Rows from block 5 of a small multi-label image tagger, named by matrix and row number. Rows with one number within an expert belong to one neuron, the router's apart. Each number is 500 + 25 x the weight over its row's rms, rounded and kept within 0 to 999. All counts start at 0. Numbers have three digits each. After the name is the row's rms in percent of the matrix's.
Before each expert's rows are labels from the 100 images, of 14976, where the router gives the expert most weight on average: "top examples" is what is common among them. Only what is clearly more common there than usual is listed. The data: dashed paths with two dots that lie on the same path or on different ones.
# router: router (model.blocks.5.mlp.router.weight, 8x160), inputs 80-159
# up: expert up (model.blocks.5.mlp.up, 8x160x160), inputs 80-159
# down: expert down (model.blocks.5.mlp.down, 8x160x160, transposed), outputs 80-159

# expert 6
top examples: long paths
router.6 117:532478523517517500544487450520507495509479485530505510437519497487488490529534462531514518485460460516526528525535514471482441522510466466472491513496532483498524518538509510477492443520506486476480502503523475519506522512551542541459521465
up.19 103:520518553484509458514477484451488486504491532513499526515513529501459489525511511474514560497510501495553498494522490498517510520497489519521521486475491449508515514507536519489515520472468506506501488537531560524510504482530461506467478479
down.19 102:494510539468489512511455465521478475524509468515538559506469490515477504502514517502524498512497433491500519450511499466461527512519488540508485520489502480490510559494448520482516539498518528510483546476503520488550456498466522514505500513
up.20 107:512502504529477492513471548499535467497475505451495522530506513484502488514472519525481475466503498503513493495463501520452524488518476445477531522531499491496506470503504496473453474494491483446452483527467530475496487504511493484503451521
down.20 108:463485484497531518490459493512478529465528525517498496500517481492518460451501480456505478507492466533487491521473482490497499502477497502484516529495514512515481471525511510502481491470547508523506488503493498499527488508435475504504514503
up.21 098:465485509486509492482516502467510497470463499538518502511469504454517499488493499524537472475495514491493475462495524446528449489549539495499514499526571489513521460459508522497517563497495483439525507477475523524511504478500531504518468485
down.21 097:512460490467482527563500501478499509492519490475450498486510489496462482529492477480495483498507482482509497478522559474499528503533469495488507481507557508507533534472513487477544514509461489541531484451463518488499525500506455507522460470
up.22 093:469492475517504500490458486486465474524446489494480508470534489559538517491524498517545492519495545552512564510517475505532467445520525490517499492479506528496467481518504501508485467522521515474508546524501497468491473505443481521496530514
down.22 092:500525500500473489539506485490520507481540524508458499475544536459557504491522515561511477449473494480495513488531505511473498512446482506541449458511531504445469490471521506477472494469489497527481537538532478537545512503514560484477496522
up.23 107:504470545469478508562521502507550513487507494530469490505534497526521493494484505497487468512479503498468502502528532497476472517501528533487476536509495516438542508474532519529505489529507496476510516455485481452487484470502488472508515473
down.23 106:486502487521528495488503472499501490477489467519452526502537490508501478511492488474519519447444510517546520555498480524497499489472498482494456499514516503501525500508548514497518480511519507503466498521522432543488505481493528483500487471
up.24 106:493523462451458497500526495441531481456466461517512505499479542499504485483523480490503523486523510519464503497509509528447507492474488472523501498524476451464491470490525473521525471534499507496501497489508531505489447513535467525476518507
down.24 092:486462470529537444543499503482527512504510508474526507504498543512481494524522466490534490497504474509457502522491507500518557520544481472504524499555529546504541471530492514535492507532548498513467478490489438480523492466479519463531501513
up.25 096:492512502505477541501501502494500465500517474496474509497528426505545460506506484472536484521488501499489493515578495513484481482523516457525503473520520523507470544512549481484538508505485484500506485527475468513489514481476527497493529492
down.25 104:490469521521441506480490525494526509496510518496487491480479499544538470540498454479474530495505516541486519498479507552513510473469510493509489461486492532519454440467456475513523468481496465503508522492508531529519510481504567491529480507
up.26 107:481505532531531458476501439524513510499485538472496491517527561508439466501524480541502487482459517517463519478460486474461529462509476491505493473519509499538524511488431527537504529523481510533528515504547527514513528474456485506522522467
down.26 103:465500475491575512557529501559518505496524459449539552521465500484472500489483520519509479532501513508481515506540522502527528483524451518512495504473515522488490470513521490512496507466525494517515497560467465487501456495505516518531512496
up.27 105:517529543488509508490506488530513513467489474505534459492499479482509529440523509472504494512515485497537474528489498491474546527461529478516500505533505435499493537547491481492481500473490515499499520485496511521503490546510494512476512502
down.27 092:451546510511546513505528478525500525527503496501491491465505497544509509486539497479515488506529460527491530449508535504493526514533448502499531480528499520494569538487492469504508495478517495478477549483489540522521487510516480512533514451

# expert 1
top examples: short paths
router.1 111:533488492505489525478509491471508502495488505509470477467528515484536536528539522494470486501447483458530497502490520489496517487473499460524480511478486536497531474499491504498468518568500488485488507497501526459505496507463488516503530474
up.19 089:503528498548524510524445475510487531473495508512497519449486487471505512519518478541488496518512513530475548513466511508518532498490516493508470491505510522496520473498515488480467473489495502522509498521463509460476473518455515542485495509
down.19 087:515490500473507479510484508488482481505437463461470522496510461480513499545472501441502477517495496505478544541473458517519484474489498541502501508525481497499512494516477505497473523489512485534526427491531467519547485490481474534511514508
up.20 066:541543497476460490489528458530545517497533505490505512522470477515477484499460474484528474533543467520531495519510491512500536507483532540510466511495491445506487552535500473460541491510495513467483515527465458521486502511481495496498508528
down.20 070:477501492509496492512483457526499476471475496488480517522500489486510458513501483476501513534498478475502485503465530500525556486501466473532512469440500504512502467547507480556543495503511546485535512511528500527571463511472492524450510500
up.21 077:451496504505511518516501492530541514490513472457429495506482503539464452507514517536485496499506567508478491451467510495463518462470492477467533494480463511538510496488496479518505519484441518511497495486539490512523501484463513507526485501
down.21 102:500497511503514422514534519507483518519508454498541536502502491524487489488501508589499529468455472506509514484521480468456465499490510487470525525534474496540544527512485531486508493497478489521489553450539487500492495505558527541498505498
up.22 086:529528564506485528529475463484460486496508508495497513499516528463477501505504459504525483464458498544483554521486461518479493501492489478502520505516506500510491496516539513492468500479513476489490545506476539487478482489476492523509476497
down.22 087:524482472480539472518513527457514482508448514491469502527515495511468461536485537459495513511511484492473496480490492528532514497455452531508495482494489520488484504504481496480488525483485483499524468489505507539503488532469410493522481519
up.23 095:509494525580484527542476480473506479483515496512522507456501495455503447545497460512474502496503439486491528512529485500518485512499495504502484530500513560513498496473525478465501486537521502509546518523484534502501464537494497502451535508
down.23 110:515514459493508533496463524500492484481414519514487492489515471535501508511444474440513501514495517520470464521487483538559520511496523531529467487492537510489476465489467473523476501532494528506533478537495535510505509493456434482452491507
up.24 076:517448529495460519483482512498483464452495485493526510476490497520491513544466457526517498530517484496516488533472477469515484501483515484541509465484461496504481506517435495512506494560510520495505509526460531484519532502496505495449473516
down.24 069:517507459535488522509473455493510491495506488547457521509512492513481526522477504462494493501494482539506527496536496537481502483483535555458482531513467526511499512494472468517484492505507545454477515530489513487503541528507494533483465507
up.25 068:484515512517491421494478515533514523494510528478473484523507512511484480505494505540507530515474482532508507506488496545501469498509508510484508509528497496530503473484512534546532484491484516502477457521494483520518514485484473531529476466
down.25 065:462495527526539495501501496514493530507524483478564576492497526556488466493499445502491513511505487493535537504516506493477475448492488509490501528485504493479488522496522499502544456491476465522507518488510516470537486483495541561484507482
up.26 326:522466537538524478485479457519489530532501476534532517474489482463516489517525468498491524467500460521537553529523505477538468513487466453527482471539514527507470527520520534463492452495528462462520533509499449485473516517526517525496531474
down.26 303:498523498515507512465462481491494522485468520494447517491499504475488485508528514448493494484550490522487470520441538519507514500487528514490491489477534480465491496495507460532505497538508525520498452524529528467483452503457458540486471490
up.27 071:504527477491474489507555496515478444536520441496465469479532527497531479483518481531517479509531497475472509467510518525476526478495523469492511472486495490487512508534513494512465492483511486503514501496524522463496515508485481494505520493
down.27 072:487499523498535542474484529536495486493506496446489503489480527482475468552487508491490508501535481470505512497494440469492520548511520473535449465484476520505491505529476528535467499519513428481504512530485479536483486485523504522488479453

# expert 2
top examples: many distractors
router.2 091:486482478492532475503511529535510509551499490497494559465520448490513491478470512473497503520478486518507522535528480534485483469490490511539466513522472522467482513516511492546481503518521520511530495475518525507507473468509508533537542477
up.19 130:482518503513492522474486482500509494521440546462502511473490509545490514475521509456507531542504503439490429493479492517494483524489502482437485515505511486499508499511544465537520462478456539505474467490532504463482512471487491542492468500
down.19 145:548468520489467479489505497489512516545495484470541502519487442523496470525528479499497546488524477515526492494545470490528461502472484477521485513552506484501516541514487489482512463516491510440528538450528474519521557521568511507486529493
up.20 061:505500484466481548467554506536518488456468512508488482474509500473489453502465487494488498512472506509473537505486437536509501514507535502492492491492468476490514507503477489443478451514534503496472496511465470527515528498478504512476536502
down.20 066:422557482513447537510492516466501500531472487528541501482483511490535520476497488484505503474516500485525447478536464512457466491497475482503482515530512507567471516510492469491518491506514498516460515503536512519504512513548482453514510512
up.21 094:473504478485516518481454500504490517508490504455466507456480482490486451516468498485440431516507516497487508521451467489491541482486544505496495517489525526471509464519514470494461499529473499477446480491459504470498528509491492519458488475
down.21 088:474540539512488485547504490469567520481516513520496490479462547496514476474532487534479505478526465500522508508496522459464437479533455477468503503488475481536532496534509498511489457512518511516450498464504473460487481518478532500496498482
up.22 062:465507456506474521510486479515523476496505506470471524524491512527506538516499478521541519481538489479484446487492462547478472460522495454523470512517488488508459549465505449506538482474433471463484533460472484476521537498508465505476472546
down.22 062:480516452481504527475506512519500482484497459512494489499465473500488491515477487506486516521481478478516517481537556493501495562476506516508505494540506575481516536472492532509473521506503469489468481525475483514501573460516539496477471503
up.23 096:502517497514493528497502454493509518503422507480462504472486522508498518484550495442504506538486480481494474529451489524491479499496507467454513516502496507510514466513524497493481459517496537496428464528518484517496465473435491541467480519
down.23 132:536432513499517493502508514503525484529482477472530467537500421519522489505512509485484506497517466464519476500514475454533450492493474483503516488540488492478564496522497532501494476505470487472531512450497453508507540525511502502485535490
up.24 063:461511499501528470489495516524563512501451473499496473496526514494472535460511504463480487488534499565510497535492476545488517469509479471503499511475486511528520489487505476475478491503472501484494465529517491489544504530502476532487472528
down.24 053:506519511512501479490520510494547496521516516540511506524512508523501491505483511494481516520507493520483481498492522518538465500554513520465478498492431505481476476519526514471487508537478484510532513466519464493488556544540520486477555519
up.25 132:491519507507466531474476478474496490503432545470462513490450505528480507461511491472487526520502509449490430509464478521494462520507523480456500504491480459494504491514524468518507485491468541484489462472534506473509480486478486540485491502
down.25 134:551459528507500487504509498476514514554492489490542473513512437514494470516530482508517536483517484487537496478556480486530450496467483450519503510549487478504516525533504488486508461501490504463532542466531489525505544528538513493495518496
up.26 128:488512513500477546462487487474511489507437564486482508469489510543489530467523504478497519518520501473507456525467469535476480505489514483448515506512509479475513502507500473536498471482485549514454484523505488488497503460486478547478464487
down.26 141:546448525520475491489499505480532491550482483490537489518489450516504482521548480509495531492522494497526517482543475503521459506492502470523494527542499475506520536516495499496512462512495497445528535461546476516520557509529521515495530486
up.27 152:510466500511485470491496509503489497542516475524516494505495474461479443542501508524475457467516519535493549483502474462489505503483499496506491486518571539466514514511481507460478509529491448488507503500470484492513547519525517503481526479
down.27 125:443544482512517511495474509515466502458508557508475507472468566461506503466495509516505496518533539474483471495485531490432517475523514522483487493489476485561473504490506467521486488451502488536439457518498482473480474505464505495533473500

# expert 5
top examples: many distractors; long paths
router.5 103:480488479521501478482519475532482493538494545537523500480525486477524504459499473466489539510502484501535463486508455538476502508446535557504465502481537486512458484486497479486524522494450465476511475522481522454480519485524510543537500511
up.19 098:524532519484490460473519458519483491530499532474481492507486481506487534516500510549502456502508531519487498496513472470541493562533538476522485514530492507511482544535468541547474486520484509462504472504479490517518550506486496528484495508
down.19 104:500509542490532541467483505498504480495495516469512498518495504474498485534446465507496503512465519483451488487508475473490501446478523466470483488469507546499504429500481501490506501484477470496509542514506539470485438452505511500501493508
up.20 093:479487469469497517508464521500517495519514487528524459525488494467532508478491538490537507499508498498453517491490454454466527541497476498505461544548522520443547499481486477505500469521515522469513500506512516467472505418530525511490510452
down.20 097:518519513485507484482506513493481531556523525521471513481486493490507464520470510493499531472525532471500497535460533508490548530512462449508470492541441484523530498448554546516480514491521511492489522483521474495525491504518488482515467508
up.21 086:500490517530522475475491458478523535474483499492521481524506483511507519542477543490479482493481474520480522524511523485475500472531477496522554453506495546518498515483488491491471512462483483541481455549492507481515478478510494502507547509
down.21 089:494513482500530500471499515534501503478484525512469484497487490540494505460487517503471547528497544539547481498485462507518501491515496552478480463551482479508464533476469514529517463496498522511509520524518495552476509530488523462502475501
up.22 092:471560522530522537515525496477507464503472509474542519489502497460498491499525470483467475533472485508464498488474515482545511510519530453480548494560516471493477473495484493476509522469442536507494486527485499506501503519531506508487519507
down.22 101:515470491459502489513518502512473506489492530541541533521481525490469483510511567400475502482515490524516488512506482512476513512498503555446512502521502488454512449518516470502469478539487479540513474439511523512468468513459492499549491468
up.23 096:480454512496498577495525495460467515512535539476445489466504474545509484507531488501483519510507535506477491494526532513498484532524483473502484501495531491480503506524511536498457483534477483507491491538438550468509528491495534528478525493
down.23 104:488494487514513546473497476475502523473541512526557513524507516504506550496511528538506499516551504493518507461505487524497533475487507510522476518487517499514474523494504506429455495464477550510469454471437434486517499512491528556524494497
up.24 105:468509466512499486464514481471502492532493494510508467454485504486462475488519514498488557484514511504458510507515465514498463454517433516472471534492505470525488484473551535553480499493482498501517511521528488515460472499565482510496515467
down.24 101:471520451452480503513479498489524487522496523477529493476529496481530480464517482450521507490494472521516470470456528495474502479482486492515482474515490487529522566521524521563479530453494448487493481490539488544488506521475480465505501512
up.25 098:468498485498458529473533500465513511508534484487485488522467554480494492492460526502485519467501482490478458489494532497435510494484519460502472484464511517497493513481470523478493513458501507483536515499515513485497483531524507501475462451
down.25 110:453487513510511556528521560488528516480497479535521504522463463508456536502509504498467506497498473490512532524517517502523485470502462527532557507538475537531517492513484481487499455457511505498450514476509476517509516485530483492477485494
up.26 214:503512541530509512483465464511522522496455497479478543448472533507527532502504481456506499506473493478505553535469464494525506500523516500476508518528481471520515528511543527484462461502515496498506496527493484519486450496455480545513500495
down.26 165:503500487508485499464460483501512518502483508426497512515483486490424485495498518471484442481509482523465492557491489477526522525466538515454490488498542512454512482497503470517493496520515492481478466491510501460482540484458449496512479496
up.27 089:473500457486522482495470529464492524472508476505492456515509480478515476484517507490536524469515499465500526498512501484547531542497480499483504492471446518495487507530511465518516507482532478518486493539497565542478475475484533534518472485
down.27 098:553493507503492536528459545519558484467498496486461527492530559511487518450507491521525513512498518503477453468500520490463462498521474499495492477486454538517473487490495484483494507533473499455487525485481483501516506484513518506526527512